A small image captioner, trained from scratch.
Model: 64-pixel images, encoder arch res2net, encoder norm batchnorm, encoder depths [2, 5, 2], encoder widths [128, 256, 512], decoder width 128, decoder layers 8, decoder norm layernorm.
Rows from block 2 of the image encoder of a small image captioner, named by matrix and row number. Each number is 500 + 25 x the weight over its row's rms, rounded and kept within 0 to 999. All counts start at 0. Numbers have three digits each. After the name is the row's rms in percent of the matrix's.
After each channel's rows are labels from the 100 images, of 14976, where the channel reaches its highest value: "colour at peak" is the nearest of a few named colours to the mean colour under the peak. Only what is clearly more common there than usual is listed. The data: pictures of board games with random positions, seen at a slant.
# c30: last pointwise conv (encoder.blocks.2.c3.0.weight, 256x256x1x1), inputs 52-103

c30.123 116:522523492498485515489505493536506491517577502486495533535461482489521483504411494518510478502517494585451506523581541467545500489529537532491513484484485488
colour at peak: brown

c30.172 085:493465470509495490505494493477503488492471522457464486467471485482473511538451499482513474477493492476499473516459493461503496484496497416499458507482493488
colour at peak: red

c30.34 138:548499490497508499500502465500501521565510534469559542497496509511535479465478524509521533468483463501482509504545478500527527476498455470481494489492547507
colour at peak: blue

c30.203 110:501475482492531502497506493501534495495522462532514512490513463489544473541540549479538514524490465512471541481494499518511468545515522528519575546525465492
colour at peak: pink

c30.166 115:501508474489495532443468484469505515478499490439496488479471519497473490491521495523497506498498487483499534509489492502482488487540492492496526470493496526
colour at peak: yellow

c30.213 119:553456493499492481484505495493503459519490491463488499500488462481478461519480520477485506494480447460471480484496481460490496499487495476486508444462482466
colour at peak: red; brown

c30.235 102:496488517496510518524493502506499529484512472509504489515482501504498489500513485481487516502509482495521488529505492501474478524484498492491500493509493512
colour at peak: white

c30.81 124:511508514489495504502517491481501476482498546501589493565439504512515500499528496481524505558466537505425530527490544492550546459553471516494487485500464536
colour at peak: brown

c30.169 120:500522485458478511479500505553500488487490512498506515497565472490463510479484566491530459508480551476485517491511514452496549520524493437507475508476511511
colour at peak: grey

c30.188 092:506495489501522509503513493529508485465490479490488519490502527516489465495465515543522464508528531556468482503442555521505425576517426479502539518534506475
colour at peak: black

c30.82 139:512492485497490503497483502521489493505517565527557511511477503508501524527465520509518510521510487533454534529514524471532518472563494472492523494489512536
colour at peak: brown

c30.167 135:508492491501480497486515501516477486538494494487487508476504486504521499495540494502466505520511493510511472518480492507480511512464542500486517517470530466
colour at peak: brown; black

c30.18 064:484544498500520463499437542487511521463494463492494495486535518484489488478511481472512493512498491485483508526499472487489501487509504506507502487495469523
colour at peak: green

c30.92 092:514462486485505483477497486508488497457488509507528457487460466484478519499457486469492468483487480484496495487454470463484477479506497467475444469492476441
colour at peak: brown

c30.7 118:469512532502518506511504521513500496532519479470541449518487494520526442501476498547493532455538512521541528483478529468526494480501481530475506531425532528
colour at peak: grey

c30.193 073:496510507507493529495462508473502481482489488449484482489494475470487483480440478483491502494515497511482489542473494486475481500546459527502504495492476483
colour at peak: green

c30.8 097:496495485509484439495571485497475488468485557505483484498518512482486480473506484494488487471485480494477463509479486484491476473497490488488493484486477484
colour at peak: yellow; white

c30.152 113:476496541510491504526512495487510484522541463483467510462529504513543479522498463518520540499526505540496522501517544474485475472500508544472546512470533532
colour at peak: grey

c30.28 106:539522492541490504522468488492486522499485504468493531438466458498538477576524557490491471498482470501498488485513460503448433518499522463505523510489528490
colour at peak: black

c30.27 106:467504501483532524499491475476500473542519484527476550485523512491538538468485487502482504455529551531548495486476493538476474552504513503539493565508479497
colour at peak: green

c30.125 104:491481475521467494490464516510500473486540511491482508475474506514530493457504475452528525512482525516508481489544520520484490576513480498474474469491451503
colour at peak: brown; black

c30.24 106:557493508523522482525508501487478503522479537497489523518488518539518482535515482508528483459545539518495472494483475495532487506534503522439491521511495500
colour at peak: grey

c30.194 103:483550481485514447566491468464545522496548477460522515487482509489505490488484502475520490478496473506502511518487476507490493455490485488482462488517494477
colour at peak: white

c30.4 120:522504509498511502497501493490529487455499481489489526478479481473522494486466506487507440462502476471499471439506461470465482464447477496511464521497505469
colour at peak: red

c30.130 094:523522497518494510499482502502482487516527520519522520498488504513474500516455541440499491443530488538493508513527598486549529562524492513516467512500515522
colour at peak: grey

c30.144 124:477458493486494458471473467515493483510450480492448515493476455464458538503514469487517489528476480482541445477448483533520516474487549466439480497476480493
colour at peak: red

c30.175 110:525518474479490497495470479538506480508506507488534485488479474511478445542583545485475508499478461440510469503497489476462495500514466471478497495485472475
colour at peak: black

c30.137 107:468514492489515536448522510511486539512504485506488493497480545471487544494504503515488496517517468491477485514488492468505506493491496475482515530463509539
colour at peak: grey

c30.161 106:495481502498475528472445495522487484492477445540518503479522457481508521500527520498534514497483539510460507504516466521513505519516476512514531545497530542
colour at peak: grey

c30.162 092:485489495497496471487502493510482491496500544540511452508489508494509522457446463485489493433488551558491499526534490474529503485504474519482511562453507505
colour at peak: grey

c30.116 105:509478498506513509503498510484497504488477432487518503519518509529499521523644528536503486487500498515499487517508500578505473516458509530530568515517495492
colour at peak: pink

c30.142 114:499524507507509536499515514516529546533514516496492489496514458473478502476519537478503470510493509493503518514488502507467502496549485464520518484497482480
colour at peak: blue

c30.80 104:535499527512478472531489500501519501440538494496469553476475490487524511477506505499473490533534533465549511520504479518499503492492469501501502505543481504
colour at peak: black; red

c30.220 105:545484512501504516524504522512487501508502515502524518499536521512478500511498479570500475502495527504496550602497489486507500530538515516492496499507519568
colour at peak: black

c30.201 070:501544487511496469494483459505503493495493475518490494495482493504474487480465465496505515452489488496493533470497475496499494473456491483498448502481484542
colour at peak: grey

c30.206 088:484504542485539460516476467496565439488488515497479500481515494520510480485516521491497529485495505489522509489565504490512509516490484512518573498481525468
colour at peak: pink

c30.48 099:539494523496528520509504509509538503479479510506520505482525544512474508472509510483479502504523547525492498477513527480500479538487502543507546537503482521
colour at peak: pink

c30.3 112:514507485509482484481522507506498518498486533502526497506504482455490528482419524488492510473537521494500518500492488505502445505529470467483458475514500438
colour at peak: blue

c30.75 122:482484474469467478479485478498464473460529525498504492492511477459475494512460499474495477483488488470494493488478480435519470478483495427500453506507497482
colour at peak: red

c30.22 080:484500488450531505504501477521437473466484535572478509476503499458468487511473472476497521467489481493484553480505482520499466463516495489512519496484489524
colour at peak: pink

c30.234 068:481502474472563464510524529525505507484485478484466510475474470499492486499459460512503478482487483468514512512502485464512472507527470500507452496479497501
colour at peak: blue

c30.60 075:513494497504476508469497529506481456472502499467520484498476494468492472468459489486497482503510506493513469479465472495500494462466474465497483467496498519
colour at peak: red

c30.254 078:524468482519570479491450534516512523487496469512506491486494509499501507490528485504486467473485488493488541545489494492494486490551492519487504480484508466
colour at peak: grey

c30.207 125:505469494499507504474483509496507501451476487443499530497462469510473497483485457480512467478518483488499450477478476473439470462481495475476464459487468473
colour at peak: brown

c30.71 057:499512539477483480487478505439534511481491560486484494491478483493470488513459463489506470461481480494476486492492477488472457477527467512492503482476479538
colour at peak: grey

c30.222 097:504504450472468499474487470487463468494491525486495483492493478463494487484479499521496482511490511483518528493475505485475486493551488519483561469487496500
colour at peak: yellow

c30.139 106:557517494500525494496472504501518510517503499473480477502494486483504496517507528493469496529493496478476558493502507463461537461486492453555458501502480505
colour at peak: pink

c30.165 061:495506497499496457519499482489515461497495488482476491477475488481477493508501476484501484481498494484461485450499484508470464494520470510472522469468467482
colour at peak: green

c30.231 094:507487546490517504483487514483550479520511490545484492492456506487459476525504519439481470472493540509471527490514465532494540522518487475487512503528551539
colour at peak: grey

c30.148 059:496492516523490499525499473501495463476502550511502495489485521510465450491497484509500491486488495495490527505500495467458478481531495521482480490480486565
colour at peak: white

c30.214 113:492521480479484505475462472472484485501534485477539479479478490513521439446545433509495489483483453477497487541539498506545481484503515497503501440505493477
colour at peak: red; brown

c30.240 110:528488522498526507503527496479514543527477455501516493480460546505471482522493485537499486474519497504475471502513485483490512490487535513507488512507483445
colour at peak: white

c30.154 106:503526506479526518492497495497510503462513497512523551532472500506539459494504514503459490529508505452489547485524520507506504576513528406468498518499490482
colour at peak: black; red

c30.124 096:518501495511503532513498501522541501503455471478492543488471495449525562527549521536521476541474520501520469484527528520482443495461522520534538496488524484
colour at peak: pink

c30.122 091:486503494491508527494525500519494492511502513479505466474464485527480476495588502513512463484523522490507524519501517491491494477502491474510504473485476429
colour at peak: white

c30.21 112:484480470509462470527564476517521523515521515547463484496503536565502538461508502485495488469500494447487521500499504490512503521489460488476518485493520518
colour at peak: yellow

c30.117 096:518491538487551548495498493473477499532494507497499499506455499491499508488526508500502509502510506504486525511517485492479496504408488493495500510495483487
colour at peak: pink

c30.181 097:489504495477521504513499516492507503463525477499544513528522518462521482511483494538527473501521521507533505490500536491529504504487516460529487503526510514
colour at peak: grey

c30.141 100:511494542497505520470502497496502472434465514465520509495526466485498471477529544510495506565501514492501504506473478555446499517533479493496488507514487514
colour at peak: black; red

c30.120 118:505492495504498509488526486499518496512525476458532511487533480534503483506547485507478500526487522512460521483516463487521448507511487471511455526526498519
colour at peak: white

c30.171 069:490501530507477531502477498506498556482523482503492481492467500474519488520476498444518457490513468504508487464478484502461511455516462492491536485490485473
colour at peak: brown

c30.67 127:534498526505517507495548521543509540515497484499523491458482536490509479434512494481515455525498508494476510493478493546473516517496490491520499494509503512
colour at peak: white

c30.242 121:525523516501508513500473516505497516552492468522522532487467525519470529515510524516452548476508488479533487521525483505498539511502522503496505504510524523
colour at peak: green

c30.9 110:477495506480498494509478474487465508472510487475485503482511500481472481465474496483483495510522466482514468516495517461507513492476499477499509511485530489
colour at peak: grey

c30.159 078:514491490504487463509560533443549528478502538542489487491510504524488489486547493491491500489491502490513540524490489494477507488557496495487523491500499491
colour at peak: white

c30.133 104:521482511496462484481541512505483541480483464539477485492509520541512493500534516499490502461492468482458524502482493510509473500493475529484523483493497480
colour at peak: white

c30.140 107:499484520528509494517506516483511490501479466490509509500573527515496513509541505517468493493503522498488501457458513527515456534450502509528513497553485484
colour at peak: pink

c30.84 104:487501478505508482509467552533547462513505514502498506490491516533484492475569492549511516542499513492507504522497505533476513459535528540508525512507524505
colour at peak: grey

c30.6 107:507507492495520494499509506491520517472475517509529513523506537512496473472566525473495496490496508484532527535509487528500471525501495541501513502528521532
colour at peak: black

c30.200 117:493473462511495516446519494501459538489465500519497503486485466483494468503456493476503503520511471514538506528499493509508510497495496473500491466464493533
colour at peak: pink

c30.59 113:488489543520507508471497523510527491503490492515505515475499569481483518511526518480449500467506552479535514535523470498548536458524519520457534501481547537
colour at peak: grey

c30.191 118:501479515493477491493560502524505533512464480484476459486485511481510492526474473518504514506494515514500517506495495498497480534472443495478493507518515505
colour at peak: white; pink

c30.135 147:524491487501496507494479519515504521532485463452443460506499511518504507479513469465502460498493549526493496453494506521462565533497510500466460530531515479
colour at peak: blue

c30.253 121:514510512535511492528546518490498500540498532512510506509508524499508505485476501514515495508515525531495554498498490520470507510519488520478474511507539509
colour at peak: black

c30.78 096:472483492488483457518478494534470480560492464504492492486522507470494485508453541530488463505462524493475501504510477531430507530486490549503524516530534522
colour at peak: black